From a checkpoint of a small image inpainting model: 32-pixel images, arch unet.
Rows from block 6, named by matrix and row number. Each number is 200 + 40 x the weight over its row's rms, rounded and kept within 0 to 999. All counts start at 0. After the name is the row's rms in percent of the matrix's.
# convs0: first 3x3 conv (model.decb.0.0.convs.0.weight, 128x256x3x3), inputs 240-249, a 3x3 kernel for each
convs0.11,101,299,255,151,223,163,128,160,140,196,181,228,186,251,89,129,180,161,171,233,169,178,203,232,115,186,178,204,200,291,185,201,233,145,191,182,199,254,202,213,218,206,143,220,235,194,192,139,184,87,273,185,170,232,156,200,186,194,187,408,168,207,196,121,137,200,181,207,167,148,199,198,116,257,181,166,123,188,203,203,250,260,187,198,228,281,197,192,213,184,253
convs0.12,105,242,194,268,256,281,259,172,256,276,98,158,175,130,180,309,254,222,222,222,193,164,206,322,246,197,118,99,149,157,246,187,168,163,226,151,160,248,269,133,227,314,133,296,244,189,201,221,173,224,204,185,249,309,260,217,235,175,232,273,199,142,179,164,111,234,211,207,128,231,270,245,201,247,66,218,270,133,126,135,222,158,135,158,146,164,155,165,133,233,295
convs0.13,107,198,186,191,218,269,222,208,211,196,222,250,182,166,205,175,167,172,206,193,192,185,134,166,301,238,279,234,210,178,171,219,246,238,198,168,181,216,232,184,267,201,214,133,171,213,263,205,227,240,207,178,242,195,179,176,150,126,113,139,238,236,252,247,198,218,188,246,281,132,226,194,246,257,184,211,200,200,250,180,222,218,197,217,191,187,151,159,135,145,116
convs0.14,098,208,118,223,152,195,221,207,244,214,194,149,165,165,129,201,240,152,168,105,209,204,198,72,148,191,139,175,199,259,219,235,202,225,168,207,140,206,156,205,245,128,253,224,200,156,237,203,271,234,173,217,327,189,159,156,175,168,130,161,172,252,272,106,197,197,219,199,217,109,209,198,195,88,178,233,202,193,242,208,236,164,250,258,222,236,201,220,231,242,191
convs0.15,097,232,214,112,219,213,180,181,208,166,232,173,125,222,182,182,150,83,208,252,286,149,173,227,192,179,273,219,192,175,168,174,232,183,272,274,227,229,295,237,188,206,223,235,144,183,119,266,229,213,172,256,195,255,163,251,288,177,238,204,140,255,418,230,183,169,178,124,181,232,149,160,155,212,171,182,225,202,198,165,169,123,208,158,173,215,201,190,245,234,213
convs0.16,095,194,206,182,165,102,183,237,205,260,253,259,185,171,215,188,140,208,215,228,173,213,214,182,267,216,197,217,234,195,219,188,159,305,217,166,348,174,205,296,176,104,225,187,186,265,165,257,121,175,176,99,231,154,175,127,133,146,169,198,241,171,165,168,213,165,210,202,101,50,156,114,178,296,215,253,166,199,162,213,155,112,188,140,144,199,155,188,191,194,219
convs0.17,099,209,229,293,149,233,234,159,189,212,229,268,203,186,200,191,261,202,246,216,171,213,140,209,227,205,164,171,176,233,206,184,207,254,243,149,128,178,239,224,198,230,182,287,222,144,106,186,270,180,237,325,176,254,211,158,112,187,235,208,153,213,275,181,202,205,172,202,199,278,273,244,258,186,170,175,172,190,225,121,186,200,169,190,195,211,215,186,181,176,108
convs0.18,102,138,171,162,253,322,257,94,227,238,204,149,108,173,139,180,185,113,167,168,150,218,183,205,193,165,191,293,233,160,219,262,128,284,261,149,281,233,190,190,234,206,125,241,177,324,215,179,273,223,272,183,317,255,202,201,124,249,147,83,256,186,157,289,217,110,143,159,143,163,236,238,167,129,134,224,204,326,323,218,241,290,207,223,252,150,134,170,170,199,239
convs0.19,096,187,217,219,189,218,214,225,185,193,222,175,238,213,189,171,234,216,178,193,212,151,238,161,158,228,173,168,111,130,231,132,175,273,212,235,289,220,263,180,266,279,337,294,232,169,209,149,206,233,178,161,201,201,209,234,271,204,230,237,192,202,185,185,154,162,284,230,143,104,182,140,101,186,115,148,179,133,127,169,205,168,132,163,156,160,203,266,273,206,225
convs0.20,105,220,197,242,249,219,260,243,197,208,181,214,160,238,229,186,177,159,194,170,244,244,282,166,189,162,265,200,144,163,143,178,251,261,172,191,217,166,187,194,335,232,234,148,206,199,281,212,173,217,270,256,243,259,191,246,273,198,159,150,196,209,209,141,94,133,185,113,209,213,204,266,201,264,248,167,157,210,148,220,201,220,227,196,185,233,236,147,225,193,135
convs0.21,100,230,157,191,191,147,159,177,207,243,172,173,170,219,199,127,276,237,213,151,146,244,318,197,256,187,199,214,225,226,224,138,153,167,144,180,213,240,167,239,244,214,241,266,320,320,204,222,187,96,164,273,232,152,249,150,162,237,224,134,208,216,114,162,249,180,127,145,189,221,145,217,227,222,175,178,227,182,161,181,208,153,242,204,201,276,216,170,201,154,103
convs0.22,097,226,211,204,223,196,217,274,256,247,217,234,218,145,237,218,172,205,209,198,222,236,180,227,188,147,193,168,177,217,193,153,166,191,218,210,223,186,177,243,163,183,189,177,188,195,151,208,187,233,227,144,181,258,141,242,202,177,262,219,178,234,201,165,154,188,176,169,166,182,279,199,162,213,178,194,140,100,166,141,174,202,235,230,209,240,195,210,198,176,247
convs0.23,103,188,208,201,208,202,191,227,188,207,224,187,231,205,202,200,169,165,100,165,161,176,280,266,218,192,240,203,293,215,213,227,152,172,154,218,305,139,144,186,204,165,160,204,224,288,248,267,281,127,182,206,192,266,293,171,213,240,186,201,159,211,211,199,246,203,293,164,108,178,174,201,320,230,236,231,254,156,83,240,225,267,165,130,173,122,179,221,167,187,248
convs0.24,091,244,183,174,239,116,172,254,182,203,251,263,259,156,196,189,131,197,171,202,210,227,219,187,189,146,166,171,235,253,239,211,163,186,207,205,234,110,185,202,139,136,122,241,254,271,290,195,180,326,239,220,305,249,209,204,167,203,212,130,189,200,161,184,257,230,227,154,226,282,185,171,234,252,207,186,166,153,155,209,180,247,235,238,181,184,155,144,159,193,197
convs0.25,100,197,171,165,252,143,179,207,146,229,165,186,182,167,219,204,174,236,226,150,189,162,140,236,184,162,201,168,184,232,218,195,234,210,166,177,179,193,155,155,204,161,205,202,177,216,185,209,111,221,107,214,197,130,203,215,195,197,195,127,208,131,175,190,165,196,259,144,246,246,241,210,214,188,271,243,143,192,186,130,258,223,209,204,232,214,200,194,179,169,201
convs0.26,100,177,145,138,253,295,295,178,215,246,177,98,147,269,253,208,214,175,174,266,215,174,248,197,239,136,187,225,201,138,250,220,204,235,188,208,184,216,118,175,117,138,246,218,261,247,208,226,239,222,208,143,192,223,212,177,224,167,252,187,97,227,237,117,233,216,130,184,224,155,141,246,221,137,247,298,228,179,202,188,166,129,265,203,154,189,266,254,184,220,179
convs0.27,105,198,247,217,159,223,196,217,210,195,269,253,154,289,214,134,216,152,125,190,203,277,168,256,235,211,226,175,215,188,150,191,203,190,203,169,172,190,246,144,207,167,210,206,192,212,140,155,244,168,258,234,219,235,259,159,200,214,169,204,227,191,197,183,192,156,154,256,175,138,241,183,192,225,219,221,249,253,161,317,168,152,213,197,213,246,187,215,242,204,178
convs0.28,099,210,244,238,235,249,226,204,212,183,197,208,243,151,177,199,236,162,145,96,148,284,198,193,194,214,204,147,90,152,127,217,207,184,184,215,173,211,238,217,137,215,179,191,207,214,191,185,148,164,157,178,111,144,245,196,175,276,245,175,167,244,192,182,236,162,160,160,203,261,206,195,256,210,206,164,264,168,138,209,240,237,151,152,123,216,172,126,247,148,158
convs0.29,102,220,211,218,258,231,235,200,144,188,235,99,206,229,138,201,123,217,196,235,197,168,198,160,166,136,230,190,132,173,239,186,167,213,161,194,206,279,209,196,301,146,215,233,325,247,204,302,174,158,379,111,197,207,227,223,212,168,241,229,182,277,259,141,205,164,173,147,269,330,210,209,285,230,219,274,251,182,264,210,107,232,159,129,159,200,141,188,308,177,170
convs0.30,098,193,186,185,197,165,164,256,217,226,151,197,216,196,149,131,187,179,194,163,214,167,233,205,186,161,181,188,192,210,183,190,234,241,231,244,205,173,210,134,262,258,180,210,201,162,271,144,94,195,160,173,162,161,139,201,212,238,217,176,135,151,123,154,148,194,164,181,260,176,165,192,154,260,223,193,265,296,262,131,144,222,193,146,183,200,167,222,228,253,255
convs0.31,100,229,185,205,216,171,194,221,193,200,163,219,258,216,205,196,151,161,193,196,184,205,235,221,214,219,170,152,218,231,232,226,270,280,188,166,181,191,195,188,197,305,256,209,189,189,243,249,223,220,249,142,215,177,138,234,131,137,200,223,300,218,230,183,160,145,196,181,206,260,174,183,161,220,218,179,278,194,178,207,168,172,224,250,217,244,268,217,192,160,87
convs0.32,108,231,171,238,187,247,143,170,276,255,262,130,204,247,270,220,215,195,224,188,160,134,152,267,190,174,179,156,185,94,65,158,226,169,223,192,154,196,116,235,222,252,243,149,175,141,262,268,252,194,218,256,226,185,186,210,178,207,169,211,209,237,144,212,140,273,247,197,134,193,297,159,119,204,211,265,228,177,183,200,161,193,146,208,235,233,209,146,280,245,167
convs0.33,106,222,170,172,234,164,124,184,100,178,166,150,222,170,154,117,242,210,172,212,153,160,215,170,118,175,117,202,184,170,211,182,175,214,194,211,235,184,216,186,205,184,114,225,234,212,230,190,252,170,204,204,184,165,194,153,184,227,228,253,200,195,185,161,197,180,227,188,180,250,193,144,194,202,243,223,199,140,253,188,92,145,173,186,202,192,167,137,194,225,212
convs0.34,098,158,201,177,93,169,199,145,175,260,193,206,214,168,175,251,227,232,178,189,176,199,201,157,190,199,185,225,227,266,177,206,253,142,165,233,218,240,224,214,142,169,188,211,245,248,249,268,261,267,231,146,123,127,144,190,159,230,168,113,257,212,127,190,215,250,190,251,263,178,205,240,156,163,184,173,200,199,117,184,171,212,264,231,106,211,198,215,227,196,284
convs0.35,100,192,109,166,208,135,148,281,203,195,170,182,195,159,176,191,271,229,179,178,217,165,155,219,195,204,164,149,177,229,200,226,267,218,239,299,262,190,205,180,214,257,217,219,213,235,194,156,144,217,153,179,181,206,259,187,196,201,140,135,171,226,150,202,166,128,66,227,125,112,302,175,148,246,227,233,203,223,251,194,157,211,229,240,234,230,237,249,196,211,153
convs0.36,102,124,166,118,141,160,161,179,187,207,228,212,206,228,213,205,195,152,166,255,218,247,207,176,196,217,251,246,149,86,176,137,181,214,231,250,231,219,207,219,171,154,166,171,155,183,252,167,267,202,182,238,169,155,220,214,202,220,238,164,160,204,178,183,199,269,291,168,261,267,130,210,253,149,150,190,189,190,210,219,199,180,184,195,233,195,192,168,227,244,198
convs0.37,095,160,190,175,193,211,154,151,148,148,190,198,175,217,251,254,209,202,201,167,142,97,193,202,146,128,153,122,160,186,188,119,214,199,197,185,140,160,121,182,177,155,240,212,239,313,216,303,195,192,364,237,154,235,190,114,170,178,116,185,217,218,241,183,200,156,152,181,162,194,260,212,163,136,173,169,111,101,133,178,185,195,139,191,295,179,200,252,147,137,197
convs0.38,098,161,169,222,131,133,150,126,158,211,157,205,162,182,184,186,266,217,219,159,207,198,335,234,193,230,165,206,154,173,287,271,180,197,254,216,232,206,221,237,178,148,133,194,181,169,219,165,274,218,77,195,127,131,248,227,159,227,189,135,192,214,165,248,182,76,152,200,193,160,247,298,241,206,170,302,255,141,162,168,106,151,233,202,204,243,161,173,193,153,160
convs0.39,105,194,245,291,171,192,198,173,207,166,261,163,167,219,224,194,217,246,257,215,172,157,205,171,175,205,225,215,178,209,205,176,216,165,265,213,238,255,143,133,267,267,179,206,248,190,157,265,195,158,238,138,192,205,115,120,176,216,243,244,148,197,287,147,225,240,285,116,160,278,155,129,192,159,226,258,238,141,166,238,162,132,131,231,197,176,185,180,240,226,246
convs0.40,098,122,176,230,249,283,252,216,218,214,173,198,237,205,165,157,209,231,223,206,172,175,189,166,153,211,230,177,175,212,148,183,265,242,148,164,226,209,148,208,164,134,265,190,178,279,154,131,251,182,380,275,218,276,200,237,136,209,172,189,121,231,313,228,115,67,85,96,112,164,106,167,245,240,209,187,214,249,289,211,269,204,218,262,191,202,236,262,188,220,222
convs0.41,099,210,246,165,225,226,182,212,169,142,174,229,171,153,229,112,205,260,158,240,143,215,199,204,286,195,272,217,148,206,206,174,276,301,226,220,181,264,273,215,198,232,169,209,215,4,215,134,177,283,184,161,234,196,130,196,151,242,190,146,347,152,199,190,272,237,156,181,232,162,216,271,200,201,279,92,193,253,189,120,142,177,204,262,255,206,239,253,194,255,291
convs0.42,098,195,201,176,210,245,205,150,181,186,191,139,121,214,236,200,132,229,244,221,279,207,54,228,159,212,168,122,261,184,206,226,230,207,160,103,175,180,239,165,139,193,179,130,173,184,201,191,171,302,229,172,282,199,143,195,183,203,174,189,231,229,175,178,279,234,268,246,221,288,165,191,261,244,185,182,217,237,183,222,246,155,208,249,133,218,253,231,183,196,172
convs0.43,105,209,244,192,187,199,298,175,203,141,189,242,302,188,283,235,212,199,141,229,295,186,238,350,271,175,176,255,147,255,170,211,224,197,229,171,207,239,247,220,193,240,207,259,203,287,156,120,198,198,101,322,188,214,253,177,207,144,209,321,189,171,279,124,115,213,186,129,257,260,183,232,268,202,213,128,155,331,197,141,257,209,216,281,270,178,204,238,168,185,207
convs0.44,100,214,212,269,163,183,144,152,192,194,195,245,225,207,220,165,148,188,192,229,207,182,259,289,222,139,148,187,133,102,249,143,152,212,165,302,267,233,224,130,212,264,218,177,208,239,231,232,289,254,242,299,212,214,206,183,148,206,267,206,283,176,175,303,224,221,181,174,186,231,126,121,197,247,189,137,192,245,255,163,182,245,274,240,245,197,213,202,216,247,214
convs0.45,094,197,179,162,184,194,157,200,182,186,214,250,248,185,215,241,195,195,173,229,145,185,221,123,116,204,120,181,220,167,184,262,68,149,309,157,207,186,187,146,184,157,109,161,157,135,246,202,250,221,183,245,247,239,272,267,152,212,262,28,143,239,79,204,219,168,253,214,133,198,203,189,200,166,170,124,148,167,157,128,58,73,173,223,214,154,203,182,211,207,176
convs0.46,103,201,147,129,233,208,176,191,228,137,212,160,209,203,198,156,223,215,185,195,207,273,224,278,238,200,230,217,165,208,180,174,256,201,214,206,154,243,235,308,327,241,268,296,223,271,184,130,89,136,49,277,180,127,183,204,143,205,182,137,283,239,244,227,184,187,134,204,217,210,155,189,234,117,176,180,124,181,163,209,241,175,173,242,254,246,252,188,210,228,191
convs0.47,104,200,212,157,246,307,248,170,206,201,217,166,234,237,107,109,216,142,157,129,153,213,218,150,140,248,226,201,143,192,167,264,352,292,170,314,312,234,192,184,225,158,112,253,236,269,184,245,142,193,191,127,193,213,289,154,189,236,189,110,125,220,191,214,262,232,195,249,243,193,163,56,125,227,229,227,132,180,181,191,167,158,184,186,189,160,241,253,187,335,307
convs0.48,100,124,158,221,181,143,219,190,171,179,191,168,252,214,159,207,183,169,162,203,128,189,272,247,230,133,177,178,152,231,222,239,245,339,162,175,286,247,148,180,157,139,223,176,137,213,190,249,160,206,152,128,181,183,204,147,205,175,139,118,192,214,188,190,188,223,231,169,227,153,122,189,156,140,190,161,225,221,170,188,175,284,228,237,247,191,164,215,193,153,182
convs0.49,102,164,138,174,206,229,186,185,264,207,215,252,242,175,180,191,182,91,138,158,136,179,143,182,202,172,203,203,200,249,241,191,265,233,210,217,133,157,208,219,143,176,214,113,113,156,164,221,139,145,216,200,232,269,187,189,217,221,222,176,206,200,183,151,241,219,240,196,211,212,206,152,163,189,189,197,237,194,201,289,239,180,182,251,220,211,253,176,314,255,182
convs0.50,104,256,222,210,150,151,158,158,204,212,255,191,140,224,214,211,212,203,162,211,186,212,253,238,171,230,214,186,219,225,200,169,235,277,230,233,187,208,182,107,148,211,304,227,243,130,217,285,187,173,188,145,157,178,139,129,208,217,303,215,183,182,204,237,213,222,202,136,155,130,233,212,198,153,192,154,122,157,150,164,212,203,173,161,108,177,228,260,163,176,134
convs0.51,098,167,159,181,184,203,241,260,258,227,186,245,243,224,243,219,246,197,161,104,179,225,170,143,248,205,156,213,230,182,289,218,198,286,268,212,205,220,186,180,165,179,221,171,192,233,208,147,183,174,183,283,231,175,228,135,143,228,165,159,253,125,160,245,190,82,79,314,102,118,220,196,182,210,121,175,167,112,215,223,157,220,220,225,199,243,324,224,186,262,137
convs0.52,104,178,132,195,250,273,261,280,289,174,149,195,174,278,303,205,195,222,189,182,188,152,165,119,129,171,303,268,148,205,218,112,157,143,166,304,212,177,197,192,200,96,129,177,162,121,212,237,243,201,290,249,283,290,205,134,192,127,105,252,161,140,167,223,205,185,239,155,214,153,167,229,208,123,175,231,169,176,177,133,206,160,212,203,186,226,236,211,200,202,185
convs0.53,104,203,218,223,135,183,182,140,121,171,154,205,233,199,176,187,161,234,172,151,261,189,127,193,171,218,174,157,190,221,228,159,251,208,161,164,184,69,185,202,141,202,224,197,161,261,214,229,216,199,248,309,180,189,247,235,210,159,153,214,150,202,145,177,163,190,189,222,117,149,160,261,205,233,213,176,148,195,123,99,158,177,231,190,200,232,227,191,203,209,154
convs0.54,105,197,189,129,260,284,228,178,224,258,141,152,229,257,206,211,209,182,222,172,125,211,273,231,258,181,221,235,294,229,217,217,175,134,210,199,147,83,103,114,196,251,194,111,191,215,245,201,203,145,229,232,163,253,245,196,153,153,272,180,175,205,164,187,204,141,174,164,164,124,239,254,234,267,239,214,280,256,217,197,236,172,225,223,165,244,294,192,140,164,179
convs0.55,091,147,152,181,138,168,182,227,240,223,193,173,194,200,157,205,260,248,206,148,222,132,179,154,124,217,230,160,241,158,260,203,57,274,241,213,331,197,170,195,192,141,160,205,118,110,165,190,205,232,219,156,215,286,202,140,208,212,113,138,185,182,210,276,186,205,268,185,149,163,178,156,178,170,161,134,164,167,117,183,162,215,261,197,221,236,209,221,220,194,211
convs0.56,098,326,288,248,254,251,199,131,203,215,296,275,212,288,314,263,239,194,193,265,280,265,219,230,184,182,224,161,202,290,222,234,257,218,203,205,187,206,173,220,256,318,299,244,273,216,232,179,140,159,172,243,113,194,273,222,190,197,205,210,149,167,171,190,191,181,236,173,163,181,161,160,181,225,172,196,133,125,184,168,49,124,217,217,257,246,227,218,185,131,116
convs0.57,098,137,174,166,178,187,181,217,245,181,134,141,186,195,188,209,148,171,165,144,112,147,243,184,203,167,194,198,198,161,252,157,119,288,203,108,247,257,231,173,284,209,201,154,214,202,143,252,161,156,239,147,133,229,169,184,201,298,234,180,327,220,122,233,133,170,191,211,219,242,186,124,173,211,235,356,204,255,271,164,207,244,177,257,227,124,206,220,203,202,203
convs0.58,099,312,241,158,274,200,109,172,126,119,183,185,219,209,150,251,208,165,175,235,178,214,246,200,188,194,190,155,217,284,240,235,307,152,167,218,130,168,238,272,137,177,172,172,225,259,186,129,168,95,112,97,172,158,153,184,197,258,173,184,157,171,214,168,297,198,111,195,182,91,160,109,87,157,230,147,183,205,152,186,185,184,198,211,197,172,260,243,256,318,324
convs0.59,101,183,184,125,158,229,174,175,221,197,155,138,133,221,222,276,197,209,211,217,235,171,196,203,178,163,210,135,279,248,179,263,231,188,304,277,214,194,159,104,243,203,286,209,196,142,183,206,217,259,167,206,200,179,172,246,276,171,253,258,229,254,259,173,257,193,153,158,88,149,222,173,165,131,157,177,273,347,245,173,136,73,118,203,171,219,222,164,215,211,145
convs0.60,099,184,211,212,151,172,167,149,189,191,222,188,196,243,208,181,221,203,211,240,291,246,192,155,150,223,186,218,191,194,231,145,172,244,171,176,261,247,254,233,215,256,313,178,191,240,204,261,216,222,233,261,243,162,231,163,172,147,170,160,142,220,197,173,179,133,86,218,188,172,203,172,211,281,232,165,167,182,218,182,198,215,185,198,197,179,202,190,230,226,224
convs0.61,091,188,97,171,184,107,200,190,189,206,258,236,207,198,223,124,259,215,195,286,215,227,244,147,127,213,137,163,192,210,252,224,222,253,220,173,218,135,119,107,228,200,206,241,232,215,220,221,142,155,145,125,120,200,177,198,186,259,222,238,222,127,181,206,233,250,269,250,163,205,158,155,169,274,131,149,232,175,262,275,194,262,253,199,203,183,163,183,174,189,227
convs0.62,103,181,157,174,218,188,250,169,178,239,207,230,198,173,164,206,269,231,236,309,306,224,96,111,124,219,158,188,162,145,221,157,206,326,252,212,282,133,267,156,140,192,174,176,200,216,168,218,220,214,191,141,223,114,174,255,174,131,212,124,137,231,164,201,152,225,286,137,230,292,186,193,142,216,116,155,225,213,189,247,240,189,198,177,263,208,145,226,220,205,227
convs0.63,102,214,256,320,207,170,266,183,182,195,169,180,189,191,231,219,78,195,229,218,156,231,179,251,282,171,195,252,150,221,240,242,270,279,178,187,188,163,173,186,225,253,135,218,257,176,253,212,213,239,197,218,275,219,241,229,192,234,193,246,288,227,301,251,182,204,220,191,141,226,270,255,221,199,248,173,177,251,228,104,198,179,197,218,218,231,252,209,150,246,220
convs0.64,096,217,289,288,221,206,197,233,220,190,123,174,159,130,187,153,162,222,211,200,186,197,208,217,227,222,217,259,214,208,186,211,227,179,223,216,249,216,165,120,184,218,214,166,215,191,226,173,236,172,128,204,147,191,177,184,146,233,231,159,175,185,164,213,199,250,246,131,226,261,115,125,160,237,209,208,231,220,248,196,174,225,190,195,201,234,190,174,262,206,164
convs0.65,101,234,190,180,215,253,223,154,248,226,124,171,204,176,165,183,199,171,202,93,120,155,160,157,155,151,198,166,144,230,286,170,261,195,161,200,201,176,184,203,162,211,244,133,168,256,262,277,245,217,204,251,258,231,203,242,199,171,137,133,77,80,257,113,172,209,201,150,315,198,142,197,162,185,218,204,166,221,158,278,262,65,223,220,212,189,215,153,155,183,173
convs0.66,091,225,135,156,223,170,158,264,234,256,226,242,226,207,185,205,204,174,188,277,227,265,187,159,227,187,183,204,187,146,115,126,140,149,144,184,218,190,262,218,195,232,184,254,229,163,243,279,145,213,243,109,196,230,174,249,182,221,198,147,164,145,163,158,199,187,162,232,231,163,199,205,196,158,215,234,95,131,173,131,165,220,222,208,208,244,210,207,203,174,217
convs0.67,106,177,138,176,195,152,160,212,218,249,179,198,213,207,170,173,202,214,206,255,183,163,211,123,160,198,208,221,146,186,196,202,221,171,212,292,242,253,251,257,221,188,115,211,212,222,160,232,216,214,232,208,254,198,221,223,229,167,264,270,140,220,203,85,214,206,193,181,256,224,235,223,168,217,255,213,203,167,153,184,120,131,171,212,214,198,197,117,190,303,293
convs0.68,098,213,185,247,159,149,193,154,105,191,209,222,162,210,251,122,213,221,154,193,105,233,172,217,262,194,190,179,114,129,120,104,181,239,175,186,247,198,197,182,225,280,247,210,198,182,204,247,233,179,185,164,230,193,236,266,248,222,191,236,165,170,233,219,143,151,228,231,97,197,356,266,209,253,205,286,216,192,212,191,247,213,203,174,129,183,225,277,166,132,175
convs0.69,102,185,291,223,188,192,194,214,141,206,242,227,224,121,177,182,111,176,181,174,248,264,229,198,205,136,181,147,217,311,148,274,223,89,174,286,145,110,135,164,125,184,184,74,233,173,160,171,252,145,352,180,273,224,188,139,298,175,196,405,59,190,200,88,204,244,226,209,238,210,165,266,177,172,181,166,145,114,121,195,251,167,201,157,220,193,123,228,120,120,187
convs0.70,102,203,179,171,207,203,242,169,154,192,180,149,126,213,253,256,214,218,213,231,199,209,229,171,210,293,229,234,236,250,219,182,232,266,228,219,271,238,157,98,219,159,197,265,197,179,225,161,172,129,156,191,130,168,142,189,231,231,160,205,170,167,115,133,231,185,141,187,200,158,234,209,104,303,196,229,305,186,166,208,200,171,175,231,159,219,301,253,220,248,182
convs0.71,097,209,237,191,171,179,172,189,195,168,220,236,254,218,243,165,240,246,181,181,271,248,185,191,176,198,179,142,199,198,260,204,188,233,233,158,143,169,169,158,255,161,165,289,231,227,172,166,181,166,249,227,166,213,223,221,237,151,203,185,166,226,202,148,149,214,184,260,208,126,229,188,151,191,174,166,232,188,181,178,131,151,151,201,220,150,144,217,192,166,235
convs0.72,102,248,217,191,198,216,187,145,123,233,208,161,204,185,155,185,193,153,149,210,218,175,152,193,185,169,132,157,166,231,209,187,197,186,225,235,209,208,242,184,210,254,212,185,204,186,210,220,241,230,145,196,242,218,233,219,206,213,230,250,163,182,205,165,262,216,262,172,155,171,183,258,232,217,235,256,205,207,212,178,265,288,163,175,244,149,175,263,174,160,225
convs0.73,096,196,205,191,172,159,194,132,131,141,201,179,164,194,209,176,204,234,236,231,167,140,232,223,179,180,217,172,192,205,191,143,154,177,150,141,133,217,160,125,201,214,248,260,255,247,235,195,222,98,99,144,162,168,220,210,190,173,197,205,200,209,189,173,238,207,241,155,186,191,167,173,239,262,253,157,160,186,147,158,135,139,170,145,163,192,170,205,184,186,212
convs0.74,100,212,229,193,103,217,186,115,186,193,174,151,242,98,105,258,160,174,217,170,283,171,161,288,214,180,208,164,279,134,131,266,167,145,255,183,186,258,222,153,208,182,210,200,245,200,257,280,192,163,204,191,161,233,193,211,163,191,247,196,149,273,119,194,154,178,166,209,180,156,149,155,227,214,236,280,178,229,176,279,264,258,260,163,177,210,116,256,331,183,243
convs0.75,099,160,155,241,203,220,245,232,232,163,176,193,263,250,160,178,168,165,233,149,184,176,208,173,217,201,221,183,221,168,165,319,241,180,219,189,193,182,233,244,208,156,177,205,190,166,99,168,209,166,234,256,221,224,150,208,187,196,129,181,169,212,217,220,225,247,303,250,184,180,137,85,177,255,225,260,77,190,252,199,167,187,238,229,209,234,169,136,166,155,172
convs0.76,101,170,160,136,150,161,181,145,166,179,166,212,200,205,192,179,187,186,133,173,141,185,220,229,204,192,175,145,164,196,144,179,217,182,107,215,172,178,175,209,162,194,227,142,177,170,238,195,188,163,166,225,116,187,227,215,184,205,114,208,260,202,261,218,247,252,263,189,236,274,191,199,188,252,244,166,240,206,206,126,129,184,195,209,162,238,249,189,274,209,128
convs0.77,102,191,193,195,188,182,189,146,132,169,148,208,192,161,210,216,174,198,180,249,223,239,180,188,179,277,258,181,225,158,137,197,221,138,244,166,164,205,197,168,235,228,143,260,265,185,165,83,192,71,87,115,142,119,119,236,170,121,206,108,163,262,316,199,193,177,243,145,206,221,163,131,198,208,170,157,138,89,207,157,202,161,171,213,165,218,297,203,162,203,128
convs0.78,101,221,205,188,180,188,173,155,196,228,215,212,168,176,255,182,183,245,181,178,227,244,154,192,229,260,231,229,218,247,189,253,225,226,178,196,235,226,233,266,240,259,278,202,240,227,207,269,277,202,243,298,229,156,240,206,154,172,216,92,253,257,119,278,233,222,124,276,231,98,212,167,155,180,182,174,108,169,149,189,184,192,176,144,162,221,213,172,229,221,136
convs0.79,104,230,269,257,278,299,248,218,190,142,226,171,189,193,196,205,166,175,205,254,240,192,304,272,230,184,202,174,231,220,218,240,178,155,165,150,164,137,128,160,207,132,111,159,162,196,165,179,73,232,171,232,181,259,248,160,156,154,231,161,229,259,183,142,171,279,188,174,277,299,232,253,267,218,190,131,270,138,167,230,173,274,223,228,263,198,194,202,159,165,123
convs0.80,095,237,246,226,179,213,199,166,166,153,153,174,187,173,145,168,185,159,192,61,155,190,214,261,413,128,201,194,188,222,141,275,259,190,174,148,174,211,202,148,280,194,193,273,171,140,140,134,180,136,243,274,194,185,211,165,169,178,245,265,306,154,101,117,178,251,212,161,224,207,258,212,184,210,167,176,250,200,143,166,112,93,233,221,155,221,209,158,208,232,169
convs0.81,095,160,273,241,150,212,220,163,187,242,228,188,202,273,146,243,323,242,305,225,168,217,252,249,209,254,209,171,234,208,254,207,211,255,175,202,260,190,121,146,273,193,221,230,190,316,208,170,300,218,271,170,180,139,136,241,172,176,200,159,141,210,239,168,272,434,280,250,355,237,224,247,173,219,138,219,202,211,282,189,255,291,204,163,207,261,192,199,198,135,200
convs0.82,096,183,134,175,168,102,169,230,214,271,178,239,181,253,216,184,213,182,215,180,230,207,232,335,293,202,222,157,211,224,234,143,207,296,220,201,211,99,132,206,202,180,262,259,194,240,153,189,135,136,228,224,177,225,173,203,263,134,240,197,122,214,157,106,231,245,236,246,205,157,219,187,154,215,175,161,81,193,206,175,230,167,198,231,212,162,253,167,204,306,270
convs0.83,102,272,227,163,226,219,160,211,211,124,248,242,200,189,199,244,178,164,268,150,166,230,105,311,193,106,187,168,142,166,238,145,234,211,196,203,183,182,160,203,186,277,343,153,165,204,81,214,190,208,196,289,235,287,224,177,193,200,156,173,218,172,201,200,180,249,206,242,232,189,178,168,239,262,142,148,168,226,123,228,236,170,160,186,188,177,251,239,172,203,194
convs0.84,103,257,240,237,223,223,134,220,241,117,186,197,138,207,234,149,217,216,155,204,227,208,173,215,205,176,134,159,211,146,235,169,170,221,206,212,236,282,270,170,201,314,111,255,260,205,156,248,205,178,263,142,126,252,221,193,197,222,196,273,195,182,184,180,205,103,153,250,135,194,262,181,173,190,129,143,248,137,192,268,210,201,192,157,182,166,143,187,187,177,183
convs0.85,095,164,230,243,178,155,174,267,236,215,141,192,161,164,178,203,205,185,192,240,237,209,199,172,300,269,178,181,163,191,174,191,264,270,203,256,256,198,113,103,124,105,142,191,146,221,205,142,245,141,202,184,206,143,236,148,150,147,186,192,172,149,221,204,190,203,171,179,231,221,176,185,176,246,283,294,179,242,319,171,164,145,182,239,198,196,213,176,272,208,228
convs0.86,102,194,188,162,318,385,237,159,184,215,182,223,222,230,287,227,256,277,225,221,197,200,152,49,176,204,169,299,179,148,159,169,162,293,206,256,252,191,180,274,129,169,213,106,89,190,261,301,255,159,111,242,212,168,231,204,202,161,220,270,121,230,82,146,173,211,216,260,217,271,172,267,227,157,248,181,248,143,71,113,194,108,239,178,210,224,202,295,208,186,237
convs0.87,105,268,226,262,197,256,165,266,243,107,219,212,223,200,203,230,170,211,186,157,249,296,180,193,222,201,184,144,204,155,139,227,201,191,203,213,229,175,155,220,284,249,143,188,148,142,241,178,184,258,140,351,202,277,115,202,257,239,129,219,294,182,198,108,186,214,174,272,247,232,145,184,225,209,265,195,291,246,217,243,202,227,194,219,233,247,198,163,235,179,140